A small class-conditioned spectrogram diffusion model, trained from scratch.
Training: adamw at rate 0.0029, 18600 steps, batches of 128.
Data: trained on synthesised sound scenes: up to three everyday sounds over a background, 26041 training examples, 91.4 epochs.
Rows from block 3 of a small class-conditioned spectrogram diffusion model, named by matrix and row number. Rows with one number belong to one channel. Each number is 128 + 32 x the weight over its row's rms, rounded and kept within 0 to 255. All counts start at 0. Numbers have three digits each. After the name is the row's rms in percent of the matrix's.
Before each channel's rows are labels from the 100 clips, of 14976 (inputs lightly noised), where the channel reaches its highest value: "top examples" is what is common among them; "peak on" is the class under the peak. Only what is clearly more common there than usual is listed. The data: synthesised sound scenes: up to three everyday sounds over a background.
# convs0: first 3x3 conv (model.mid.0.convs.0.weight, 128x128x3x3, standardized in use, each kernel summed), inputs 0-127
# convs1: second 3x3 conv (model.mid.0.convs.1.weight, 128x128x3x3, standardized in use, transposed, each kernel summed), outputs 0-127

top examples: background: none; door slam; first sound: door slam
peak on: door slam
convs0.109 100:121134146164136129128164097138149081069085095133117107134063113138109123145142096148065129117088127091119152077105127142173160130185119125158159130149104138180143118084143153128155157060148160104187165105156149105116008144103088149175150169178147088138085074131114109152098108175107101114120139092159102158114097126181113126150163178107095142144147066096169137173069142092163125158162
convs1.109 098:152136058120098110172107156128142094163110130118129091112134138095125150043116198158114178122138095131120113117176115107201161097173132187130138109107123098114105112175122133118109104099135151067087136159129126143133131170160163066097169116090135142168152095162059124109152151183170154079174145162189135105157105126145114106084169126155085088079160201124145116150150114104109150206110

top examples: doorbell; background: none; first sound: doorbell
peak on: doorbell
convs0.62 089:121145135102099174079126198117131179123086097121126124138100201133162133126133069101059128109161137158115087076143157123115154138138147118090135136118183147156123120088178133101163126104148150059093131141139098093160000102104072155123129141138127150093138083105141136176118101113135159110150143125112161168104080121135133149124132122144124072141177031063173156112122135096133142137153
convs1.62 085:190144143109049162117086158129117112099107067102121196128118095079101155170154145126182147139147128079124135138133180131140149108173096158171134101154147158111155094133118080059113084128123116109096126092083134146136118210134129128139119152090116068150159098142111111126124101137150189109091138158102163118084156158158103090081162150110157077089139131213120126144116096203065147098102

top examples: zipper; first sound: zipper
peak on: zipper
convs0.81 077:061161156130099156127116114108154076153088126145042117141136139117119118126142076147102136129046091122119145164115114166141164143149191110118144155098177071079171108116095094110134146091135130159174138046161135125171089140128097167120164136126159085169095119150133089139103162123111161212192136103075133168117126073108069145141067126147085156121135163149093061143134117114145146102131
convs1.81 082:092079127146107089104138088057135123176178119124100185159130105137129103107100131130164152109117112110127131191062170121156139075142096112197148023083128131157126113126159162074169063094146163157127066171090143154132092195144131157159154166117161127128159197077135123071105137131187140132124130133144143095131104137165091125111084116131122120157120125074167105138160125149149140163091

top examples: fly buzzing; first sound: fly buzzing; mooing
peak on: fly buzzing
convs0.121 108:127097154169132138144088086097176093128075139072156146130084077160115165120135152158127134137081096162151157154092128137176158173118138104205140152180140117151120134097107144130058097182170175140190116093115169145069127084147157156121081107131103164130044121110134148131156119162173039195129132133143079117093136115103118107095134105144121133100093152132160145135067116132168150156185
convs1.121 117:125106158137139118056228164087181153147171174136137198109204177156072104152130111160074134163158133116116081126106106164086135090133118156077119109115086143145180160114099149145126131113103127138026143148114156155167067144125169125142143086131127162089147095141124126157094100073138130102107125122161106126058111104145090113123181125121108113117171148152123107124070135139155126142186

top examples: drum roll; first sound: drum roll
peak on: drum roll
convs0.102 103:087159105047129117168083161142121159120133105164118156164194148098104119113158138048133120165081163098099090123079112114085051189111132176174101181123111121179160114114133084150113143163136122118126141101130136059119188086129106123122163092133141140116148080120134069157143134137131149146125139091116142118143090129146130103122048101055115086109101178124095075099085095136144121178087
convs1.102 104:099183107085138188133183147132146138163097066120120139168096085171222088096166091130113083185122135120118135118136058121096128173120137154150107119132153131115164146149100152156162138120029145110068133144127144132100093162076040167112121166132115129127144103179121179174179174160118109163148135120132092126101151101107160107122142147087162155102188114121127108124160141133170125083160

top examples: doorbell; first sound: doorbell
peak on: doorbell
convs0.30 075:146142151127122115172149154147127157093154125127177150135155148119140067156154196113104141199099149129170119102116130114071105151145134167142120112213122178198125152119149225138118097137160142124174137127137178146101003134133159124144147130119154081149117127178060101147122146126169134122100071146135114094118014125124138106106150135090130118135134111120104104123127080142113111138093
convs1.30 091:201116179149135120119127106129072123122124142123071198102120132130221095107138136146142152166148163105166101139136121111139068133165085130128123076137127128149164132117157121073127149061176145117155177189119136102121091135190180142117130115176133209106108156144102140094156134108229123099160100179127124155122115132071105141123162161173141119138137121042115135087120103131082125105143

top examples: background: none; thunder; mains hum; first sound: thunder
peak on: thunder
convs0.67 105:089115083121100113161122101134105098081132117104102146164129126108166127119121178090137142157107138112147112146095093076142119173089052152192081167124186150137104144083141117165135152115107127108126116148157159093100132104148121104105120106123120139158124165131119125187132154140123142129191239095097109093067114099137135119058078124083130094100131155092022063089132115076142123156081
convs1.67 105:142103093113158155134146143135158153142141131117088127117208134122084129062131045143071110156078171108127110129156134119120080094065150144155170122149185175112124135197148131097139076134182137146140098129178107193172162157137133154143100157157153125104121182137145171128168058110098142133087217126157148109131094167135163143213075140146159140180137116106146117157128132148138095139122

top examples: background: none; meowing; howling; first sound: meowing
peak on: meowing; howling
convs0.95 085:114116116119065170163146145120112127126163102105146167100126130135189105114162164125111128133098136132166123140143171136122127086136177159184103133115153166128116157153168151107126173093139146096144093165139152100137000139127102153137113112133103078179152162143127146145147120160208148123050096121116124096102041129122135132125162133121178111113121043105155124124102121104150127163099
convs1.95 076:139099125114104131053063018118143127140180180126106152091157180092116139168134132168161133131116142116128138131074114146128118114153143120129056122138092138175044120078131116147141157121155122115183179145175143051105088091166137052123127081150148130110089187106107101127094133109166102160126154109117106100191102134131119155087126161156088117102145105119098161118094129141116058130134

top examples: doorbell; background: none; first sound: doorbell
peak on: doorbell
convs0.60 098:117131142130115107116168120145139109108122155137189158089168052111122152153093144144165145109136096071078166122090082141152082161151109118154136094148189126119131090122086103111135043152135124151162114037157152158090083110166183142153145104171135089136043166120172130132168094135101065089147143143108105091115157145137139046117161151137080154146115108107158123138126073158138146108187
convs1.60 111:142115134174063114111102106097172143112123166114126146126152128088140163125109105096088131062092145148173099118101000126102129145113120109073159096090062187177117078108111105138091156152130127089133189117072184090126173088104154133174116170122103120123113106126121114123135087143129154175130156119149154118126141148143121188087111128116084147123130115130083116049115143136166107202093

top examples: mooing; first sound: mooing; fly buzzing; first sound: fly buzzing
peak on: mooing; fly buzzing
convs0.120 104:170124119161126134154112126112178117131000098129185125130162100215121135115146110152085112133115115152168139093000152167156116154106119115147172174123097088076158112121144173165117120134146180202188033116107125107116134103110058132113119131134132105176121132131165127131099124132134123130094137122159134127099085120109103130096141104111126141105115139118144152168108132099174141160142
convs1.120 096:098108119136134150104163138255128154096134153124161131109137121171159123108102166150093142163155094105118105135128098194115131155160132116145137127103105117169130117102149164141139131100147000130106201112125147133156102098123154137103108159093131154118143133153125092142151103100021126152170149074168086159109139143146106158112068111136101125147125133162076166106134172092084176103144

top examples: coin spinning; first sound: coin spinning
peak on: coin spinning
convs0.58 074:133145061106131150131151098129117084101127101143138130132149132130133178140114021143148133121118139094140089095137199136160097153136105129128113127192108126130151124163152112101127140058104119063134086119137144087131000148143122112125151134159147071223132180118097134223156150144167141094139094178123121143112067132111139128147123155116133125130124043150135163141130142121137111140131
convs1.58 081:140108154190143093104129120119126147101157206123145100129149088147119152165112055138162115154133118169158169157145108188190091161140097152178118102131147148163128123161137158181202084057144128120126099150130137051157178114028165114162126098132104093168128113117158127095081147109111105169121121134210090096085156138091118147128106149098117099154147168083099160151131125152117165148143

top examples: engine; snoring; first sound: snoring
peak on: snoring
convs0.90 106:064132134150153116115146122131178132121132103180169096117133112116078121103128069110125232186123112137129155156137138087120137127114170007143119134142131082214073066100112127117138121130064125146133114137163152095118138121116154129129155118075192154127123123143120104121112124146052120093126131130115113126099093207118216125137146119118120124144121184122108045124135131138136098134161
convs1.90 103:108144123139133116128066150125095115216123130166120080130140159141169140100135159068128089167110140137111173127132123159105039125178122204156098124094099161119133193147173101101077130139157130138138134123088167156155145137096183134143189143130180085123124103101113118107099116185045126137137147143114151128135126192111161139098115146038108136069118149112136166165164155201135112141104

top examples: car passing; first sound: car passing
peak on: car passing
convs0.80 123:146135147147146134147123135054143136125075143154157128149154131160143169071125153160140046148137087141125124154102141144113136141051142107126139143166115108132172062172104136143144139161160027161178066136046113137133153123168114042052136147069123138148137155174168139126165144095120137130112127144114127163100156120108065140154117049114154125094140175130147103113103141168146122132177
convs1.80 097:138103169136167117146100114042101123147173094131182102103103140103106111089085148179149212139130124143093118081145089128164134110064097094099130129144136087100121123105106135149151151167047172141033085138103071142150130117112109130166136133113128141148141156196111129160107111163189113141104123152119163126125090168093091129099183121129195098101132131140087109107131124108191168185081

top examples: siren; vacuum cleaner; first sound: siren
peak on: siren
convs0.27 100:132098127148141156114110140142111166119063111085122112120117140132070097101100109118077070084151163113125148099200127132173163090108141153087220121137140098122088126147095144145135130140177147110109110145076084135109155129084113171099063167102071141132087196133187153105078105100132110118108136093186093139123147088120082145169195146144132155075137099137181132179087163087103142077133
convs1.27 088:110185120141119156163118138139125107085121129122138128121102156120110152189104104136123174153114092139081133080128139078146148153170142101126130147070107147143083118091113165134167122130099081114141157137175054160181092158125074137121132152138094105141142149153153163071168140169122114064119110128156143104129138160094132099105236135141153159131081089077190145092031118165111141056182

top examples: coin spinning; first sound: coin spinning; crickets
peak on: coin spinning
convs0.100 094:181134145145107211127096101114142138080117098155119097113118117123069129159153124097125156140112073117143139147068120105171114133122124136085116079093128077100146189070182070111124135175149077140168143144199126123104138056086150085133153142149142098118138157147115124148088173188123101173113086095100073113114078143068160138118126075086169101127118165150145146164094149183156117181161
convs1.100 092:086195175120126084098151154072145095111138104128140102141171092149104097103169169085192115186117062147140089119135114126120140197122094120181157151103142116116146158147181120117132119188125129165128129134120123125116127160099105134128134117114136146136164079124116132094127134152050091162127101199148156189149173162187164136153089107139164107179145085134158135081049181125183108123188

top examples: background: none; meowing; first sound: meowing
peak on: meowing
convs0.32 082:143120105131105160117127152113110141100098124124150084062144123131145104121136128052118129085071167126108176147127152128147087116111104148161120110187124059155120154104136136158140088141146132114109079075132140113037135090121140112114122145126112101088189151151052152144118133110145159152125107110121096126061068132150124239144103162120184130134167099160148115186062207121161095145163
convs1.32 089:129142129117136133082138087116165084089141096131211165164121089159095126165160126098178113105073131121088101186153106130113168150154141113134159131140106120080109139117138180075098144111122137135161119098118107166102102115120196132124124155212150085164122115143106100120150104147100138113073151136137119062167162134159163129131079173160121112143223171157044163159065146169120112070113

top examples: meowing; first sound: meowing
peak on: meowing
convs0.116 102:148110161157124184050098089141087127067123137101136182166133155128143141139167112111044165130105069087193172121147124137185106162094088092155147119195083133111098155110114088104147136138152113087141094063146125151117129080172145103083119111089179154103099173165134145156180138093111110131124128155123080148140120153116182159152151092131166131143139127101173134171104147145216100125160
convs1.116 104:127097082144095122170128209158134188159153124140141081110143111137072115062186094133143104143204162197131094077166086117119117128155116167160125151144168117140123115116100131088111133139179114149170141136084132121169161134138112129105122152162141131191135097113095120097161141194052129130158126112191132091197128173097100091099114133138140086102165146139187103198090128126082135120157

top examples: explosion; first sound: explosion
peak on: explosion
convs0.22 071:150125140156082117122126083119138085119159079123129112132121140106147117132124098127068123191157108193143000121122073134147113129131188149128026112153118135195146140129128130137131139155109114121239137098135127135153100095129190121131149138134130157151096165143171133123103149119150118163151106164043088136104116133090127134132113117128136115125168093140153126119128122175154138158127
convs1.22 100:085099101073156108096123092125155133155127146107092151140155154150117141114111163106087158137158122112158110102154160112089109109106161112171126167162146090190123089093123205137094140162146145058088204160093109117125206136123122070159130157140125121136135108163191161110116159160137119126097117097139050153142125128060118134181116110113147056185131156162094128156107173097103211104156

top examples: engine; clipping; text has "clipped"; explosion
peak on: explosion
convs0.42 099:146130099169122131085114160122157107161150137135136112167126159100097153115143166086192109127155088155129120155159144152119143120120134156140145153107122179121166116197119173106154175131155108141170138080113116129196153147107136100126132053145127155126094169129135137116109149127130076151043070166162131059103155116117112019179132128125096118123145094137098136160014057156122162131147
convs1.42 105:146114185141118141085170169147150129111119189130071111157130117148136136085096224139103131169194168106073100091092057100155183136106122108121111135135153145142129212125180144141148156046160150130135155158111122117080154083121131181115178124143110099167132118103173141089110157099131132188187141150122133109129084110137130158154068161180141109121129092087163160083108166104129142115149

top examples: fly buzzing; background: none; first sound: fly buzzing
peak on: fly buzzing
convs0.86 075:153087119147084115127130101134136097120139117105150114189126139118149121123148103117096133115105135084163105128101134119127077148107077153181109024098108098083099095136066100128122122148070145105077146159134090154116065130131051142111086109143106018117135080098101102173129142116083157101193156157147146131122136131139125142135158102145171109133135121176116101172129145145239134186129
convs1.86 107:031090128128133129187118111111133106133100145115137087178082108195114131159132110070162118101117123134168141171170136128051171057122090131114118188145158106090163091091046100153088150182142144118162099120144134111161124147097097057152095111111104131127141088165125168087141145142121137126133113133117132141083204127088124127116094058152122168166120127149169170143157157132081142154167

top examples: doorbell; first sound: doorbell
peak on: doorbell
convs0.1 091:097158105114040149084159063125124118131103080133125143170210111155100105117070104116106103098124115101167090169087147135104115069104115118126074099113100130124176112150088127129195143095098068125113096168102156055168119177136086089109142134125162107145157094114099101118075130106131195118190134123107138156170124104089094176113112110160159098104165133144155103096074146141165171163158
convs1.1 094:156117130097119153109122075189148149140122103124121132095083054118144153176120092119147141113128129181097127089191104095123096117142171115084151079129113140106115089125159173133131145180134105088161182111138139105082131000129112111170136123093196169096114140169104064152138166113143187126106132136148134064162159163175128113131079124119098116142141120139160133092144106128083182145108

top examples: background: none; coin spinning; first sound: coin spinning
peak on: coin spinning
convs0.65 091:126110176133123038111165114153155122184111072124113100122136157106135141126081135127148123103129164141070090143135132128121096115127138148123000103080110154123115096146123101170161128117120132143093132135151103151186102137070155158137108096155108128136145072120179168131088103159156180114140137140069170133143169120148141085098090141126091000112137122142132133069155140129167148153160
convs1.65 091:112130136051181120173166140148168157059151131117153179131153135091099135147101103129078096111174120127127097132110152110154087094117171081148064156081125188106137061148164124114182129107144105111154078149132176177161165132120162146147155135063091102136138201161132118103158056091177128106144136155074146088126110106120151172160104120125176133125125140135125115164165100201124125139065

top examples: ball bouncing; background: none; first sound: ball bouncing
peak on: ball bouncing
convs0.11 079:129116120120108159140157117146126117099139189122074098094146139118120146141093190124073123153102132042077149141056131121138084129149112104129131104180108105193139128122079201135141134118098167145099122161131130113112113136205139144142123165120121062209135162135060103181163104126138118101077088130129107149152058129103125107124144155063075212136110143145152140128100162135125070154152
convs1.11 092:052171115086128118100158106106140110078062097131119171172101124192118119171126086099177111181072116145124147145159150049109096147118117122075121162147147208121146077129110133178109122149126167125130127138191112096111126125138090065177098124184177151140140125148157142119162100114144114116079056103103123153199114116162174140108120137102133114152083114165082123141140083183101107121106

top examples: background: none; crying baby
peak on: crying baby
convs0.115 086:175121160109111116151058164121132052097087142109149109086126123100209158134095117096086117095092140154114115130103148140119146139141148145158085091146115154151095101123108160139095120143154161080148132138104089084096018039173068142142114159136124134140165084167152138185164133118134146127159180147077138168134106133135128166121132141134147099138101125105158119061114151191200141149179
convs1.115 094:067131115184117145089116150112136117104099125160114106101200127180077115171139090170034108094167118150044094067109142108134099128156156132162133113176128182204074098079094125109149125099142144170177146123127148096149090102165095136112145112090136099118097097156108151129125071191164046130135125156114134117152117120178158132109138143146122101125092087123123138134066096172107123152141

top examples: thunder; rumble; first sound: thunder
peak on: thunder
convs0.93 102:101108103120119169112149124135111161138102136111134153117094141121083122137153205145151112173106164100158127107139192143146099179151167119235136132156021162193133137114137157165064130113143136150140096144136132075095155145166144126163101135141106161147136109151081119134142143154124134122110010164135108138111158119120106137136108157055135141109138214105123072179088134167126132149130
convs1.93 104:173118112120135099065171145111173182128153104073095175144121147114120130133122126167135143147065183178096163151150131121071162151137075157087119183231104204096117144164106106164134136149102135094142153111167114101126094138108159145099122097210114149101141108128159131093173082114088119148081136082091046152114113144139147126125186155174143125109087103134180132143154093099137135128149

top examples: siren; first sound: siren
peak on: siren
convs0.46 104:169121129173139161150094146145152144102143121116172085112136145086140151113198141128171131101041089121130160146100116124173140140105096130141140082108113124110118104120149126115142132121146109158184146088108118112144079090128178120114130135109123089125137183097166137109181142121153143154072113152186143102070067123128141101172117118143113127128119136094128175255085104128130123015099
convs1.46 126:108103167110096101119211139128159103165061201173148152113134154127110099128150127127101134110077084163119134096189136137125147088141153130181096120089157087141120134187113136156102094121128153176164126099103105171101119112078146144131149116140129165138094118081147120161167193063107193175109140117089116134121165136121108044143100143186086184136103161120083122043151093137159113137140

top examples: fly buzzing; car passing; first sound: car passing
peak on: car passing
convs0.73 118:120139106112123074131101073092129116138000061153116080148140095165102123120067082154073135161136116154138101216089169190130195108179177131147134179131129106107132123118160135119135129122152136122130110114161129120114157134098076118152128124162129156170123098103122169115125076124125119208104133121041099126161163136104129115085111125164074074144121135144139117084121138157122124140107
convs1.73 092:145088156158142109164159164093105088116223149128129165138103174137175127145091130115129092121160111106092152140099177103161111078120110186154155067127110095157147176124136117160174108073167180168181111147121105111133135052174202169119113120087089116119163126130076139148108113050190133094120177127105133158119163089130156105111155131110094091065104151096100136166112162132130134149161

top examples: beeping; fly buzzing
peak on: beeping
convs0.10 070:117098106117071136134156165153087140076115121103184137154172113095085133105165114119099137146141114087111142103095102074136089171109139171107178154155091135104088106127156133160103128170090154064054156193132101149117102128119168098110116150129111147134163111133086098165117143135126104123113100111186162178119066127170138167119130133098176164138149071074158148178011148092070128144139
convs1.10 091:112106166118121152158126153122141125141109131119180127124195145096168132146158150180159134134083177177104145150154101113197131133145158184139113170098156092157123150053165157050151128136194113188195134134120084148143168136137107097125115219182129094069098096149100103158115145141120137105166135143146083176107114158150088171136122081137109112125119141192150102158081183167164119136112

top examples: door slam; background: none; first sound: door slam
peak on: door slam
convs0.127 095:093156125177161144210077138105095140121134120134120121143152141024094152124094153135196128102121107093110113150172107123173119128133096151199118112173069177179148107080151177072099138068160162096159145124120132100104107132124209166133152133153146109148095144139065108162136156154132088140136127147056090107079062134140142107090129076130121148166133091113105125152091106139166124131147
convs1.127 121:161122123066139116094144165085130090131170126110158103080107159091165117158045142155076129063095102145076087123088130183125080129141090203101163107149106116069130110149180152142110126119154162140140142156163119056128097078126209097123112168109143117075143134157115096138092128114116113172187171126098098111114157125135114146098115154064119132110119153113138154094135161107056191119156

top examples: mooing; first sound: mooing
peak on: mooing
convs0.21 083:113131135156120079111099099095120113140126042129158121139123121158122120132087171140149134145156120138119170103120170129142120122137114115125063119178156167159138099167123208108153129151109151091106096143136127144162106125119144141128129137138124115091144156163102110115194131147124137174127099168055092168121147141113132143050069129135126000142133104096106151067118136111138133217109
convs1.21 094:151141116097148106065150134113122136130178168117126157113113137140120138144105106149126153117086110042149055121115124148093131162082076138139082144138175087080140090084172146160127141143161147155107108152161145153097208105126105047138112101106107125149114144163120143109092148076088115106116122143180118117130127142096150146143095131089131255125138100164188171087141143143161169144207

top examples: meowing; first sound: meowing; background: none
peak on: meowing
convs0.39 080:147111157148051147088123073072163119166108101077197122130168165122185169136114102088174116155129142126149080144102176102057144176116129101167157133129133122110107159119082094100125107191099126152155115131127126170081095051130140129115084110132124184109105108111156108144160086128184142120115125104142131124133121099085128120153164139148165113135043140120145087211122165187143145195140
convs1.39 087:142151150157064178123127144098117120123149137098080156108154179151106111149114178149165098140141151129045052127183143095160183167157122152139155105123189112154131145109128121092077161148162110086138146113108144145117131188131130079120121061180095063160100093107146117140139127157151110119143103190153124190127104142142088103139120111106140114149092151145102113217074097054151110137186

top examples: reverberation; text has "reverberant"; door slam; first sound: door slam
peak on: door slam
convs0.0 108:165107151144153117101035126125172097082136135124119073142175123119126128105067128126126120083099098125110167136133088114163133139111130038117160076135137141111162103183086088157150137168147128157180169099118130184134113013134167132118134128134118156123156207142196092127172143127044151112144130130168109125104136140046129135154151090118143152130140148148142118141080117135169118166165
convs1.0 102:087143143114142126080205077146164154150139116126159122120153112128054193137114137152139135074182117080122100126108081138101112130102113136096156138108056160113125149101140113185138086161111165072111121165096131122082164230140140164161106134099157130189135119113139137152141187136140122114163193118148139084187089132143180071077121123161169126129098109073127096143176135151086166141139

top examples: beeping; background: none; first sound: beeping; bird chirping
peak on: beeping
convs0.125 088:082130108105129098124121166130108173098111151112159131194169137096091096139155165086161121144029163122137195124091108135083154150120109109160156117180115119115106117130115091179188154175126137146173110122098140063169155146137085134116125083122129085173103108098088091139135154124154120191106129099175129066090113114133129071149071146085106137118158167120065105171037091118145141111139
convs1.125 112:106128175109072081161089113109144124085132155104123170171092147128110103132116102117079127100108151106151122187115105155067175179151132100138161145109099143179110110123106051102081160135163074108079061093105115153116110068190131147148129124147121121168145140058162106142055126184191128123115109080113123178095166160136132155128091155129164080113131091126151077124118121198094142150097

top examples: background: none; beeping; first sound: beeping
peak on: beeping
convs0.126 098:132098180128116253115093087069159143116110146093093106160108184127131172116160118129081115149114094114159128076125112105115091142131109114149099071151089101156115111122106060125174161073131092124118109122116103120159111086142147101126093126137087110096160116089140095103153135121154203063165139164112126116129104112117118122212154113148123160126179190131146133197081126151204115134149
convs1.126 099:108132076098043044170151095113149121100120120115101170171161108167110113121181162097195116131121123144162123119126133104110115149168163116139149143107211106177161104159044132152116147144152114082130112132133088188119147156173108115100137166114137108153085080123172114111137167141103132184088084113146107165169165127123101104135108131126112157149117147157112062194062153103103114137198

top examples: phone ringing; first sound: phone ringing; creak; first sound: creak
peak on: phone ringing; creak
convs0.75 133:142193098105113079155106104110122052111117098210116126148151092127137135155096115102129195085117139156134131144122128149144106121073115094164082159135136131102196173124146134116153128111162078136143132118129123137144131126092110096066224129083209113099114097127123145123142134120098129155135135123085115131117125207116222135108117046134100086197120094114148098072115122110136182145128
convs1.75 116:099111173147141110116081110090130110152123081127159132117099119173122141125102116099150093141156000101083146109101128162137120119097143177124077106101084137099167163129131073135095173098084119130094086110118141113153087086130171175180105076092176105109151103120115093096140140107092111106089154121125152156094169111126128098102171144039095123143101084183078120148170132186150155093083

top examples: fly buzzing; first sound: fly buzzing
peak on: fly buzzing
convs0.53 077:095123136096094075153112168112123102110141157105131190095163032111144124130127155085160123120117129160132143201156129166164142099109142143183117137145180112192106117107108106148125108181173107111181106175123125111049115082135152119116115138135112119106086110181095110171169088130120079123092149119135149158046133125135123096110122134051118113127129105161174068066086129154208137138159
convs1.53 103:127080161197133091108155133132134062162125188130081117134152146142112119125108165147076198119141150132111111128129076096163134104164102104152122153128136103147088140157106145143121149111172126139190163140116144077129105099166137065134120152169146187128158110096088098161066096097126145134132136156133174224143121116109106189176097136134105072109103093162150111190034160113155079105117